{"model": "sound classifier", "hop_length": 160, "spec_augment": false, "win_length": 512, "targets": ["number of keys"], "num_classes": 9, "norm": "layernorm", "mlp_ratio": 4, "width": 192, "label_smoothing": 0.05, "eps": 1e-08, "ema_decay": 0.999, "final_lr_fraction": 0, "weight_decay": 0.2}
Rows from block 5 of a small sound classifier, named by matrix and row number. Rows with one number belong to one neuron. Each number is 128 + 24 x the weight over its row's rms, rounded and kept within 0 to 255. All counts start at 0.
Before each neuron's rows are labels from the 100 clips, of 14976, where the neuron reaches its highest value: "responds to" is what is common among them; "loudest band" is the band of the loudest frequency at the time of the peak. Only what is clearly more common there than usual is listed. The data: telephone keypad tones over noise or synthetic speech.
# fc1: MLP up (model.blocks.5.mlp.fc1.weight, 768x192), inputs 0-95
# fc2: MLP down (model.blocks.5.mlp.fc2.weight, 192x768, transposed), outputs 0-95

responds to: number of keys: 1; white noise; number of keys: 2
loudest band: 4000 to 8000 Hz
fc1.547 [132 111 108 124 109 123 123 148 126 123 178 101 143 123 166 128 140 116 146 119 160 142 135  68  79  97 184  95 131 134 195 138 130 127 125 138 163 106 143 124 113  89 118 119 120 135 140 139 120 109  90  94 157 139 102 148 134 124 155 135 129 128  85 133 107 125 156 105 117 152  86 132 172 123 157  78 157 123 137 137 101 116 109 138  96 103 137 144 163 124 115 121  96 128 144 117]
fc2.547 [108 116  78  95 102 130 147 125  81 154 101 124 104 131 165 102 144 136 130 130 159 105 149 168 119 177 140 130 113 166 141 120 132 108 118 139 118 111 100 123 143 155 133 104 159 176 102 135 101 177 126 116 119 147 149 143  95  98 147 114 134 140 151 119 168 130 101 116 149 119 158 106 138 157 158 102 128 122 131 108 114 191 174 104 130 135 120 102 114 125 172 145 128 138 119 160]

responds to: number of keys: 5
loudest band: 1000 to 2000 Hz; 500 to 1000 Hz
fc1.336 [138 152 144 130 130 172  78 166 140 104 118 158 121  96 139 167  77 116 103 132 120 131 123 114  97 146 114 159 128 151 114 105 131 182 150 131 115 135 142 159 135  99 144 114 166 122 146 110 174 116  59 138 107  93 131 130  95 106 119 133 104 153 125 167  94 125 120 153 143 161 120 153 118 134 179 134 136 129 137 136  95 114 142 161  98  91 101 165 155 135 123 162  93 132 144  96]
fc2.336 [ 94 127 137 131 144  99 102 104 114 190 106 149 101 126 117 178 143 150 122 105  77 158 134 138 124 167 184 143 124  94 187 106 137 131 101 111 128 144 130 109 161 222 116 124 141 167 103 139 122 126 127  95 119 140 123 119 133 125 149 142  99 123 123 121 119 127 140 118 190 125 102 170 118 121  99 116 146 153 120 118 131 125 131 122 152 148 138 135 105 141 118 106 129 125 143 156]

responds to: number of keys: 7
loudest band: 500 to 1000 Hz
fc1.512 [131 156 145 123 111 136  97 134 123 106 102 125 103  93 161 166 111 140 102 143 121 120 113 101  96 118  96 145  97 165 127 104 137 149 124 141 136 161 144 161 128  86 147 137 150 123 104 104 160 132  83 150 117 117  91 149  87 144 117 149  86 149 107 168 112 119 121 151 132 202 106 146 133 137 163 132 157 117 106 125 132 111 118 127 113 133 156 130 155 119 113 112 141 126 165 100]
fc2.512 [105 127 141 127 172 113 136 123 114 176 132 116 125 107 136 151 154 138  69  78  96 135 109 164 124 142 169 117 101  98 165 102 130 146 127 103 149 151 115 123 182 173  88 110 134 129  66 118 109 115 114  97 148 104 116 111 165 152 139 122  83 112 107 154  97 114 138  85 139 152 128 144 134  86 133 160 127 143 113 108 115  98 146 152 154 117 153 128 121 138 108 141 122 108 122 118]

responds to: number of keys: 1; white noise; number of keys: 2
loudest band: 4000 to 8000 Hz
fc1.525 [ 89 118 132 132 116 155 126 156 120 102 166 147 135 101 158 131 120  87 122 103 133  77 151  82 110 120 163  94 133 161 180 113 108 133 140 178 150 117 149 128  98 121 109  98 136 152 108 132 109 151  98 100 166 142 106 164 150 110 126 117 126  92 149 126  98 107 146 126 114 161 127 140 159 129 182  80 198 104 145 116  74 118 116  93 113 141 113 139 170 148 106 119 127 147 143 132]
fc2.525 [ 98  87 102 111 152 127 143 135 109 101 106 123  93 116 118  65 165 131 128 152 158 115 105 156 145 144 143 147  72 115  97 124 114 138 154 168 120 133 143 100 117 131 149  79 122 139  99 160  62 145 100 114 105 117 135 129 103 113 125 130 133 136 155 116 161  87  99 101 136 121 146  88 136 121 159 110 151 131 129 140 112 159 126  98 123 102 130 129 121 132 109  90 119 175 132 147]

responds to: speech; number of keys: 1; number of keys: 2
loudest band: 250 to 500 Hz
fc1.627 [187 144 114  96 141 145 148 202 156 126 116 160 124 111 127 147  38 132 103 130 130 117 104 100 136 154 120 102 137 111 135 106 144 116  92 122 139 131 128 134 158 100 124 114 139 159 136 128 138 117 129 110 193 110 102 167 101 111 170 125 153 126 104 104 119 132 139 155 150 149 128 146 138 153 194  96 149 194 115 173 121 128 107 162 138 141 120 146 138 130 162 127 151 105 164 118]
fc2.627 [132  98 102 118 117 150 124 107 125 167 152 155 139 123 120  73 129 149 151 143 125 116 119 110  91 115 155 116 107 102 156 147  98  94 134 114 186 121 110 131 155 159 128 134 176 142 118 135 163 116 116 140 128 123 158 101 157 104 175  97 145 130 149 116 126 127  97 110 174 151 111 186 183  90  68 103 134 157 148 123 143 109  87 128 122 104 155 140 103 173 119 142 139 127 132 129]

responds to: number of keys: 7
loudest band: 500 to 1000 Hz
fc1.269 [102 144 142 137 118 130 146 245 109 131 150 100 127 136  96 112 110 156 126 137 155 146 120  93 143 131 125 107 119 126  84 120 140 103 150 123 133  87 129  92 134 169 121 140  78 113 100 124 132 129 143 124 154  67 177 122 117 168 105 151  95 134 123 117 148 142 140 138 144 118 147 148 122 113 163 138 106  81 119 128 145 135 146  98 120 114 157 132 127 122 132 169 135 129 116 131]
fc2.269 [103 122  99 113 151 128 146 132 140 133 118 108 124 145 102 133 135 152 136 100 131 102 134  96  99 139 127 110 137 130  76 144 120 154 172 138 113 118 110 131 126  63 144 119 107 116 133 103 146 134 125 112 144 138 135 145 127 159 128 134 132 139 130 159 149 124 146  94  57 131 149 197 163 130 133 137 135 116 154 123 126 112 120 150 132 112 147 113 131 147 134 126 126 152 122 125]

responds to: speech; number of keys: 1; white noise
loudest band: 250 to 500 Hz
fc1.486 [182  91 105 122 153 154 132 140 135 132 178 144 120 110 113 184  87  90 148 132 155 110 128  78 119 156 138  82 105 164 136 107 128 126 149 150 107 102 149 123 117 120 155 134 105 161 160 130 155 163 123 110 124 171 130 165 152 114 134 100 109  89 146 126 119  97 148 104 147 151 155 159 174 128 140  80 173 138 153 132 123 104 111 116 117 123 138 133 126 122  98 154 116 165 190 105]
fc2.486 [158 132 110 147 186 122 156 146 106 177 147 164 140 132 121 128 145 109 119 133 134 143 115  93 107 153 165 114 118  94 127 130 178 144 169 182 128 148 152 135 144 195 122 105 143 151  92 151 106 149 103  60 106 127 126 129 168 154 136 126 136 112 172 152 155 128 133 123 123 117 132 133 159 126 134 114 110 105 199 132 125 176 150 124 166 158 126 110 141 131 154 152 112 118  96 141]

responds to: speech; number of keys: 3; number of keys: 4
loudest band: 500 to 1000 Hz
fc1.451 [114 150 132  96 107 151 127 138 161 116 145 107 136 110 142 147 139 104 146 112 118 166  91 129  99 107 150 149 112 145 135 111 138 149 131 118 156 118 154 101 134  97 143  87 127 158 104 146 112 105 145 144 118 160 115 175 163 141  84 116 114 102 130 110 127 149 156 141 145 156 147 156 127  74 139 101 124  90 157 136 129 119  66 117 114 130 131 166 153 134 136 149 138 161 122 126]
fc2.451 [163 115 152 123 139 147 110 106 117  90 144 147 147 110 166  90  97  85 134 130 162 137 142 140 158 106  98 135 134 130 115  92 136 118 138 122  58  96 139 152 128  99 115 138 120 105 155 101  90 132 140 145 148 119 120 114 108 174  97 121 155 144 117 120 159 148 115 197 143 131 152 101  66 170 113 151 116  78 147 131 148  72 138 181 137 144 116 154  87 128 122  95 148 131 132 126]

responds to: number of keys: 7; reverberation
loudest band: 500 to 1000 Hz
fc1.551 [143 125 125 144  96 141  84 160 135 138  97 136 145 126 121 121 178 138 118 135 149 103 127 116 123 127 155 177 136 145 143 122 138 116 139 153 135 194 105 105 130 148 124 149 176 135 143 131 116  78 127 140 155 106 150 112  98 129 176 144 146 131 149 110 127 130 146 139 147 115 142 141 209 119 124  58 149 126 128 154 147 111 126 141 132 156 163 164 136 126 137 161 119 118 158 137]
fc2.551 [139 125 108 112 110 156  76 122 122  94 165 121  94 115 101 107 131 122 131 134 106 153 106 125 165  87  85 165  96  92 112  85  98 125 143 108 143 139 150 172 132  45 102 118 118 114 112 112 132 149 142 144 160 106 122  97 178 111 126 126 155 136 136 109 164 130 118 134 122 139 117 122 190 108 165 145 174 158 120 129 127 119 114 132 111 132 148 118 120 153 101 145 150 133 148 133]

responds to: number of keys: 2; number of keys: 1; number of keys: 3
loudest band: 4000 to 8000 Hz
fc1.453 [138 111 131 143 142 120  95 117 116 140  95 131 120 106 133 113 117 131 163 116 124 132  85 129 124 138 113 172 149  98 119 113 104 156 142 128  94 179 150 145  97 131 113 121 213 143 117 116 156  26 119 152 112 120 145 120 103 163 122  92 140  91  88 104 120 145 150 112 104 139 137 138 107 108 150 143 144 113 126 103 122 121 138 127 166 147 155 183 113 142 125 110 125 138 121 129]
fc2.453 [122 125 122 131 116 110  70 147 122 114 127 108 153 138 136 143 148 113 119 108 144 130 122 153 130 116 117 201 121 104 192 106 121 135 176  96 107 139 112 134 127 119 126 103 125 133 124 126 139 123 119 147 145 130 139 128 118 148 139 148 133 142 114 144 116 124 157 125 208 130  79 123 103 151 116 112 118 120 142 132 147 125 150 129 145  99 115 136 117 118 102 135  90 130 133 150]

responds to: number of keys: 2; number of keys: 1
loudest band: 4000 to 8000 Hz
fc1.638 [111 124 124 124 131 156 107 168  95  81 137 111 144  74 141 109 129 132 164 132 115 140 155 101  94 113 117 103 132 147 164 131  99 154  96 140 138 132 161 142 118 144 156 129 100 149 161 102 148 113  96 146 157 124 124 156 163 129  76 145 132 103 155 126 109  95 152 105 163 152  94 150 138 105 165 130 161  98 107 190 101  97 133 143  97 135 154 115 141 128 115 108 127 143 123 102]
fc2.638 [105  93 128 147 128 103  99 148 115  88  97  93 184 137 117 120 177 160  96 124 154  87  94 134 135 118 120 139 102 133 102 103 130 138 141 141  94 118 100 116 144  75 112  84 130 112 138 126 112 117 122  93 138 133  86  96  75 154 137 122 129 130 131 130 143  90  99 122  86 126 153 116 132 154 159 139 137 108 129 128 108 103 153  90 101  75 148 110 118 106  94  89  86 177  92 111]

responds to: reverberation; number of keys: 5
loudest band: 1000 to 2000 Hz
fc1.99 [157 123 160  98  94 167  97  95 109 101 104  88 145 120 146 128 143  90 137 153 118 153  90 107 100 110 131 124 107 146 155 123 121 214  83 123 130 130 138 126 135  99 102 123 159 106 123 133  94 163  56 109 117 138 113 116 110 153 135 133  81 183 135 164  95 105 105 152 151 148  93 159 131 125 128 121 121 110 129 133 135 116 124 190 107 146 138 122 149 145  91 128 154 142 153 108]
fc2.99 [133 117 175 165 147 108 120 120 105 120 117 118 140 141 138  93 144 107 127 110  93 132  98 125 129 140 134 115  90 123 124 118  88 109 125 133 138 132 130 153 138 135 101 120 173 138 108 154 119 121  94 122 138 140 137  63 154 101 156 100 122 140 110  97 140  94  83 110 120 147  87  80 144 157 125 130  85 117 106 118 118 150 117 140 117 102 151  64 117 155 108 163 141 123 128 137]

responds to: number of keys: 6; number of keys: 7
loudest band: 500 to 1000 Hz
fc1.31 [ 76 119 142 106 148 120 100 159 112 119 142 133 145 139 107 149  99 113 136 100 149 103  95 106 126 134 120 131 134 158 111 115 180 140 147 105 126  78 137 129 135 138  97  91 111 151 104 131 121 112 116 138 158  81 164 127 169 150  97 117 104 122 143 118 123 107 119 132 172 136 143 121 159  95 142  96 121  86 129 116 126 151 138 124  98 137 179 162 140 123 152 131 137 138 116 136]
fc2.31 [123 125 126 122 156 105 106 146 108 153 128 123 134 155 102 141 154  71 112  96 102 123 102  79  96 133 127 164 104 141 130 126 138 124 153 113 126 100 103 136  99  94 156 115 117 161 164 135 148 121 100 144 148 120 143 129 129 137 151 150 103 145  91  94 144 131 136  88  96 140 128 162 125 150 151 155 124 122 120 104 105 136 131 141 114 116  99  88 146 112  87 157 132 126 112 132]

responds to: number of keys: 5
loudest band: 1000 to 2000 Hz
fc1.285 [130 151 121 138 125 141 126 150 123 111 139 139 135 108 188 148 161 107 140 159 125 123 144 110 104 112 137  71 133 133 117 126 157 154 103 141 115 157 174 134 128 131  94 100 100 123 128 120 137 140  78 111 123 167 118 127 136 120 102 169 129 113 112 192  89 134 141 116 173 158 107 148 113  91 143  97 128 117 115 148  88  96 135 123 101 105 143 100 155 146 156 125 103 145 108  96]
fc2.285 [157  81 129 153 102 124 133 140 151  41 109 149 111  98 144  89 100 129 130 106 167 142 122 161 149 126 125 113 118 128 121 136 125 121  94 146  79 126 116 126 117  78 106 115 150 138 128 164 141 123 102 138 130 141 140  77  89 126 117 117 124 141 136  97 118 140  99 123  64 129 112  87 130 147 141 141 147 132 115 139 142 113 159 118 122 106 127  95 142  67 105 142  75 153  98 132]

responds to: number of keys: 6
loudest band: 1000 to 2000 Hz
fc1.281 [102 123 124 123 158 135  96 168 125  93 133 103 122  98 148 169 140  93 134 120 137 156 137 105  81 140 113 132 145 122 117 123 133 167 197 126 104 132 147 144 139  88 135 144 152 142 151 122 163 147  85 158 131 117 107 144 121 141  98 139  89 147 156 156  91 122 137 124 155 134 123 110 126 103 154 132 126 128 123 119  94  95 117 128  95 101 104 136 160 121 124 153 133 152 137  95]
fc2.281 [ 96 170 114 123 122 126 119 173 127 169 110 137 113 126 132 154 116 145 120  90  93 153 159 174 117 143 154 114 130  87 161  92 109 159  69 114 153 141  88 120 137 186 143 172 111 149 125 118  89 160 166 110 121 145 106 113 162 113 166 127  93 121  95 114 117 157 161 115 167  88 156 183 117 135 136 129 169 155 140 156 128 151 134 150 110 149 114 160  98 106 106 107 108 114 145 128]

responds to: number of keys: 6
loudest band: 500 to 1000 Hz
fc1.110 [110 146 116 151 187 139 148 203 132  88 149 165  98 121  76 144  84 117 125 129 115  98 115 103 100 128 103 110 117 123 112 112 145 135 133 114 126 123 163 155 144  84 143  85 162 146 121 118 162 133 130 158  92 117 132 152 136 147 124 111  90  96 161 150  92 108 142 111 159 167 131 117 125 111 189 141 124 145 122 122 144 106 117 141 105 130 143 170 137 137 119 130 120 118 128  54]
fc2.110 [129 112 119 165 112 159  95 128 128 164 122 167  93 105 118 133 138 136 114 129 106 115 163 123 109 131 164 117 126  80 174 141 147  77 110  86 141 143 109 101 145 167 126 148 163 170 142 137 107 142 125 141 134 155 137  99 168 100 153 123 145 140  91  86 110 121 122 109 165 109  86 174 120 129  97 134 168 130 146 157 129 112 120 129 106 132 126 141 124 149 122 126 137 134  92 152]

responds to: number of keys: 6; number of keys: 5
loudest band: 1000 to 2000 Hz; 500 to 1000 Hz
fc1.413 [121 155 129 127 160 160  99 185 145  85 130 163 119 127  78 137  71 128 106 113 126  94 145  99  96 126 109 148 140 136 112  99 123 169 133 117 118 124 124 157 138  80 162  94 149 147 133 106 155 106  77 149 101  92 144 128 122 124 125 118  81 140 135 160  98  93 139 122 134 153 110 151 124 115 171 135 125 151 144 135 105 131 147 142 104 117 106 171 155 129 111 152 129  92 138  83]
fc2.413 [102 122 112 153 109 132  79 122 125 172 127 173 111 135 108 146 134 160 133 139 107 128 155 144 118 125 173 134 146  90 173 104 129 105 137  86 153 156 102 107 131 182  97 128 141 157 122 131 113 121 121 127 131 155 122 107 151  95 156 128 105 122  95 106 104 137 149 110 181 137  94 174 126 108 105 107 158 158 153 144 121 112 124 126 150 134 125 151 106 139 130 124 127 117 118 147]

responds to: number of keys: 1; pink noise; number of keys: 2; clipping
loudest band: 4000 to 8000 Hz
fc1.434 [100  63 131 170 156 117 123 150 102 101 136 133 143 122  89 153  83  53 139 130 108 114 133  93 114 105 148  98 112 158 139  94 142 145 105 173 150  98 143  90 112  96 132 115 100 126 116 136 132 162 109 129 132 119 144 149 125  92 150 135  92  96 128 142 114  92 115 125 136 154 124 128 186 137 132 106 141 109 144 102  99 125 132 122 123 115 124 108 144 130  89 116 158 158 149 122]
fc2.434 [135  89 148 140 149 105 170 130 133 161  94 133 110  99 127  41 153 115 138 136 149 104 156 109 120 119 185 130 132 122 118 134 112 140 156 172  66 152 137 103 150 149 130 110 132 149 123 129  90 133  89 109 114 130 121 114  99 105 127 124 138 131 191 129 156 102 121 135 126 142 129 110 174  91 122 118 226 143 135 153 121 126 135 122 103  99 146 111 161 141  95 123 140 162 141 158]

responds to: white noise; number of keys: 7
loudest band: 4000 to 8000 Hz
fc1.26 [150 148 150  90  98 150 114 135 100 102 111 160 141  78 102 110 110 139 119 171 108 119 104 128  74  94 120 119 134 164 163 148 133 172 151 147 112 143 122 164 137 115  92 101 142  96 130 142 111 137  57 141  85 143  85 124 150 133 152 144  90 139 133 162  86 116 118 151 124 158 111 116 126 175 130 157 140 163 123 111  53 114 114 143 108 172 120 163 153 145 109 128 118 134 119  75]
fc2.26 [129 158 166 126 153 124 110 145 128 157 173  88 130 119 120 145 104 138 123  73  99 139 110 156 139 157 120 103 111 160 120 104 117 148 105 166 134 158 107 160 149 135  91 130  95 115 154 129 124 116  86 110 147 130 117  91 136 122  93 133 108 114 120 165 115 150 171 125 148 144 116 143 180  86 135 122 111 129 112 111 109 116 144 162 101 133 150 103 109 100 145 118 116  91 169 125]

responds to: reverberation; number of keys: 7
loudest band: 500 to 1000 Hz; 1000 to 2000 Hz
fc1.7 [134 126 109 112  55 137 126 155 169 135 178 128 147 147 107 114 153 135  99 122 149 117 108  98 103 111 126 146 110 135 145 154 119 139 118 135 162 126 105 147 117  97 124 130 149 105 109 139 104 112 134  99 116 119 121  97 114 150 144 143  84 159 119 154 135 154 127 158 131 115 131 137 166  95 142  93 117  99 145  79  91 115 127 147  97 110 133 156 149 143 194 184 118 114 149 147]
fc2.7 [137 136 109  81 136 164 122 129 101 124 187  99 119 136 126 150 139 118 120  97 138 139  70 140 146 140 108 133 121 145 130  81 132 140 120 135 111 111 139 180 130 115 126 131 101 117 134 138 140 147 115 145 151  91 101 141 147 128  88 100 128 128 131 182 128 133 153 101 111 104 154 130 182 104 150 159 114 116 112  71 160 131 141 149 115 124 123 120 113 152 115 137 155  96 120 109]

responds to: speech; number of keys: 1; white noise
loudest band: 250 to 500 Hz
fc1.535 [171  92 117 106 149 155 136 145 125 130 191 119 117 104 108 195  88 116 152 144 151  99 124  86 110 164 134  79 131 172 146 106 162 120 130 174 128  87 149 121 111 132 147 120 101 143 164 140 153 164 121 140 136 152 127 160 140 129 146  97 118  98 129 124 116  78 140  93 167 148 142 151 178 122 144 109 175 146 145 138  99 110 113 107 100 134 145 129 136 119 104 159 120 162 157  97]
fc2.535 [157 127 104 159 186 111 165 146 104 182 139 154 157 119 119 128 137 117 128 124 118 129 121  87  87 158 158 118 117  91 140 114 167 174 166 179 117 152 147 140 133 190 115 121 146 156 108 155 101 156 126  70 110 147 126 120 148 169 116 134 131 119 146 144 155 126 137 111 125 107 144 140 134 148 120 121 116 100 206 141  99 161 143 137 148 167 133 115 125 128 147 168 102 119  90 119]

responds to: speech; number of keys: 1
loudest band: 250 to 500 Hz
fc1.423 [192 125 140  94 145 125 144 155 142 152 136 159 144 120 141 174  64 126 132 186 143 131 143  66 127 177 150 108 134 125 125 148 124 133 123 143 102 130 125 147 151 113 136 118 118 163 137 113 136 145 125 115 151 100 162 152 132 127 136 107 148 117 124  98 103 148 144 142 172 138 144 147 183 132 188 113 147 151 121 173 110 125 123 124 122 110 108 112 153 114 149 143 130 142 158 118]
fc2.423 [134 133 126 117 158 131 139 151 110 164 145 157 168 122 107 107 131 143 132 137 143 132  92  95  97 128 146 113 122  79 120 137 128 137 145 173 170 146  93 174 151 160 130 166 166 167 108 132 182 123 121  95 161 109 130 133 174 136 147 141 142 135 144 147 105 144 164 122 138 149 138 141 180 111 124 151 109 136 170 153  90 134 125 152 161  96 154 112 119 139 168 164 107 128 137 108]

responds to: number of keys: 1; white noise; number of keys: 2
loudest band: 4000 to 8000 Hz
fc1.214 [106 119 145 120 122 138  85 139 103  98 147 150 160  87 121 149 124 116 117 130 134 116 128 116  70 124 130 110 126 197 151 127 142 149 102 197 102 129 149 146 124 135 139 102 138 156  98 111 123 133  89 120 158 158 113 165 145 115 126 117 117 123 123 138  65  93 109 140 167 177  99 156 145 111 160 110 188 115 152 151  98  76 105 136  87 148 148 133 171 112 122 151 116 174 135  83]
fc2.214 [117 124  80 104 125 129 181 118 134 118 139 132 116 140 149  89 159 120 129 168 177 129 114 137 122  95 153 106  83 116  97 124 135 101 126 102 130 109 154 129 128 120 118  96 155 120  77 149  65 107 132 143 100 134 139 124 139 112 132 122 148 138 180  99 195 110 118 144 154 143 164 140 158 126 141 113 179 130 155 141 108 142 113 140 102 111 119 123 128 146 128  93 115 111 163 143]

responds to: speech; number of keys: 1; number of keys: 2
loudest band: 250 to 500 Hz
fc1.52 [157 118 102  92 155 181 142 146 145 145 171  93 151 123 159 152  89 123 155 131 162  92 142  86 115 161 175 102 121 157 154 120 118 117 103 155 115 106 131 132  99 139 151 132 121 205 184 147 139 147 137 133 167 160 141 151 163 118 123 112 118  58 117 105 125 147 167  63 135 134 142 153 174  98 155  93 165 127 132 145  93 115 120 124 104  96 126 119 133 122 103 153 114 175 135 122]
fc2.52 [126 162 109 135 167 119 148 134 107 168 118 146 153  96 120 123 145 132 116 159 136 120 110 113 114 174 153 118  93  90 128 153 157 147 172 162 142 139 122 140 149 177 121 133 167 165 114 146 130 126 109  47 129 142 130 145 155 125 142 154 140 136 141 138 136 124 144 122 127 132 121 127 156 136 129 165 115 113 171 164  73 171 128 139 129 118 135 113 127 133 142 183  74 140 104 103]

responds to: number of keys: 1; clipping
loudest band: 4000 to 8000 Hz
fc1.247 [108  94 112 133 109 106 118 136 101 141 134 122 170 123 102 127 146  90 144  95 126 116 164 102 110  86 171 112 117 112 147 111 114 149 109 199 130 133 137  96 111  78 151  89 123 117  95 125 114 130  99  87 104 122 149 128 151  91 150 147 119 131 124 154  91 118 125 112 108 162 101 109 156 155 131 105 126 109 143  88  83 122 126 137 110 131 114 109 175 133  94 105 124 160 108 107]
fc2.247 [124 101 142 126 137 107 156 133 134 120 112 130  96  70 125  46 135 135 154 118 126 118 155 125 138 102 180 131 120 149 151 129  92 132 146 151  78 139 141 113 147 128 129 126 146 147 111 128  92 124  97 119 136 122 132 133  80 104 133 133 126 132 174 121 150 120 131 153 126 132 120 119 164  85 121 116 219 149 108 141 131 103 108 129 109 120 156 125 170 146 100 133 116 177 160 159]

responds to: number of keys: 6; number of keys: 7
loudest band: 1000 to 2000 Hz
fc1.283 [118  97 153 139 107 118  97 101  84 158 113 121 171 131 110  86 141 106 133 160 137 110 128 141 117  77 180 139 133 129 155 140 118 166 163 131 111 113 171  94 135 125 122  92 157 113 132 127 139 142 107 123 147 144 163 118 121 146 113 130 123 139 155 110 107 118 117 136 127 122 100  98 132 139 107 141 119 112 133 126 116 118 149 170 118 162 175 111 155 124 120 123 143 146 113 129]
fc2.283 [118 120 117 158 132 151  88 122 117 104  86 147 150 153 114 110 107 136 129 119  83 109  77 128 122 126 142 115 120 130 139 134 108 123 102 113 142 116 102  82 114 172 134  90 127 161 123 136 124  65 145 105 144 129 166 142 121 113 148 105 119 183 116 102  90 121 132 140 122 125  94 124 115 129 141 123 104 119 110 131 123 145  82 103 101 140 137 151 123 124 107 107  57 126 138 153]

responds to: reverberation; white noise; number of keys: 2
loudest band: 4000 to 8000 Hz
fc1.709 [117 164 127 150 143 144 101 105 123  93 145 145 145  75 123 165  87 131 119 144 120 143 120 132  99 141  91 129 146 156 114 118 113 104 155 149 116 129 113 164 115 114 127 118 156 115  86 118 166 134 118 108 120 127 107 207 126 136  87 134 151  97 167 135 111  89 127  99 177 183 145 122 184 127 147 115 173 169 123 136 125  87  90 132 105 141 147 153 154 134 137 107 129 181 144 107]
fc2.709 [123 157 146 166 192 118 129 116 112 102 144 114 142 120 139 175 134 125 142 127 114 137  92  90 135 163 128 127 171 152  98 132 145 123 124 158 154 107  95 141  89 102 157 135 132 153 124 143 132 171 117 125 132 128  61 184 144 124 130 145 133 143 113 123 114 124 130 108 105 152 142 103 113 131 160 165  80 120 157 122 147 148 126 117 154 161 145 130 108 126 125 153 120 112 102  90]

responds to: white noise; number of keys: 7
loudest band: 4000 to 8000 Hz
fc1.426 [154 122 167 100 143 139 116 113  98 101 147 114 136 120  96 134 150 110 103 136 162 124 121 167 116 121 195 157 120 132 162 137 168 127 172 149 152 122 147 113 106 122 148  90 120 163 119 132 101 134 128 109 139 145 135 191 135 120 137  96 142 111 106 111 110 133 139 156 175 131 122 161 148 101 107 107 149 133 122 126 130 116 138 142 137 117 131 118 158 137 132  92 114 149  98 118]
fc2.426 [154  90 148 112 160 149 146 134 157 104 100 128 125  63 148  97  97  92 140 127 162 104 150 123 115 120 112 130 141 158 168 174 126  89 116 122 102 125 101 129  94 121 150 139 168 141 139 139 134 119 112 106 134 122 108 126 113 136 103 135 123 137 135 132 139 166 138 130 120  99 128 102  92 113 139 128 153 126  73 133 126  81 109 112  99 162 154 125 182  98 113 141 130 158 137 132]

responds to: number of keys: 7; white noise
loudest band: 1000 to 2000 Hz; 500 to 1000 Hz
fc1.614 [ 76  97 160 132  98 103 104 204 120 145  98 123 131 126  95  82 193 135 130 119 131 123 124 111 143 145 139 172 138 140  78 153 148 129 147 124 109 143 104  76 122 166 173 116 119 123  95 132  98  66 129 107 151 110 143 116 121 110 138 167 118 157 133 115 133 136 144  83 133 126  81 150 168 111 116 115 120 117 138 141 140 116 133 108 134 125 155 134 133 109 123 122 115 119 128 130]
fc2.614 [133 128 131 122 110 164 126 138 117  90 119 115 111 141 114 129 141 141 110 114 136 140 102 141 134 130  88 137 107 139  76 135 149 164 152 130 129 133 120 129 136  31  90 117  93  96 130  79 118 125 124 126 161 112 111 117 140 151 128 133 154 143 106 132 152 119 123 115  60 123 126 155 168 123 152 141 131 133 121 117 138 131 121 124 132 120 132 120  92 147 119 106 115 150 126 135]

responds to: number of keys: 7
loudest band: 1000 to 2000 Hz; 500 to 1000 Hz
fc1.282 [126 133 144 120  95 147 140 235 124 117 117  93 117 136 101  93 171 138  99 111 156 132 110  98 134 112 108 167 118 114  98 132 146 122 119 113 132 103 116  91 129 168 131 129 112 118 118 152 132  93 135 101 151  90 138 116 117 159 121 121  85 160 108 149 142 144 182 148 169 132 131 129 141 119 128 125 100 102 135 120 153 122 134 107 109  94 143 153 136 108 115 154 134 129 112 115]
fc2.282 [106 125 100 126 117 151  98 129 123 106 128 118 113 165  89 119 129 148 135 115 131 120 131 118 115 118  94 160 109 124  92 150 129 154 157 132  88 120 100 127 117  40 125 102  87 117 153  91 135 135 108 144 148 137 124 129 115 163 106 132 140 143 114 145 130 132 132 103  88 137 132 179 134 140 144 149 149 100 124 123 133 116 106 143 131 119 127 122 104 148 136 113 122 133 132 131]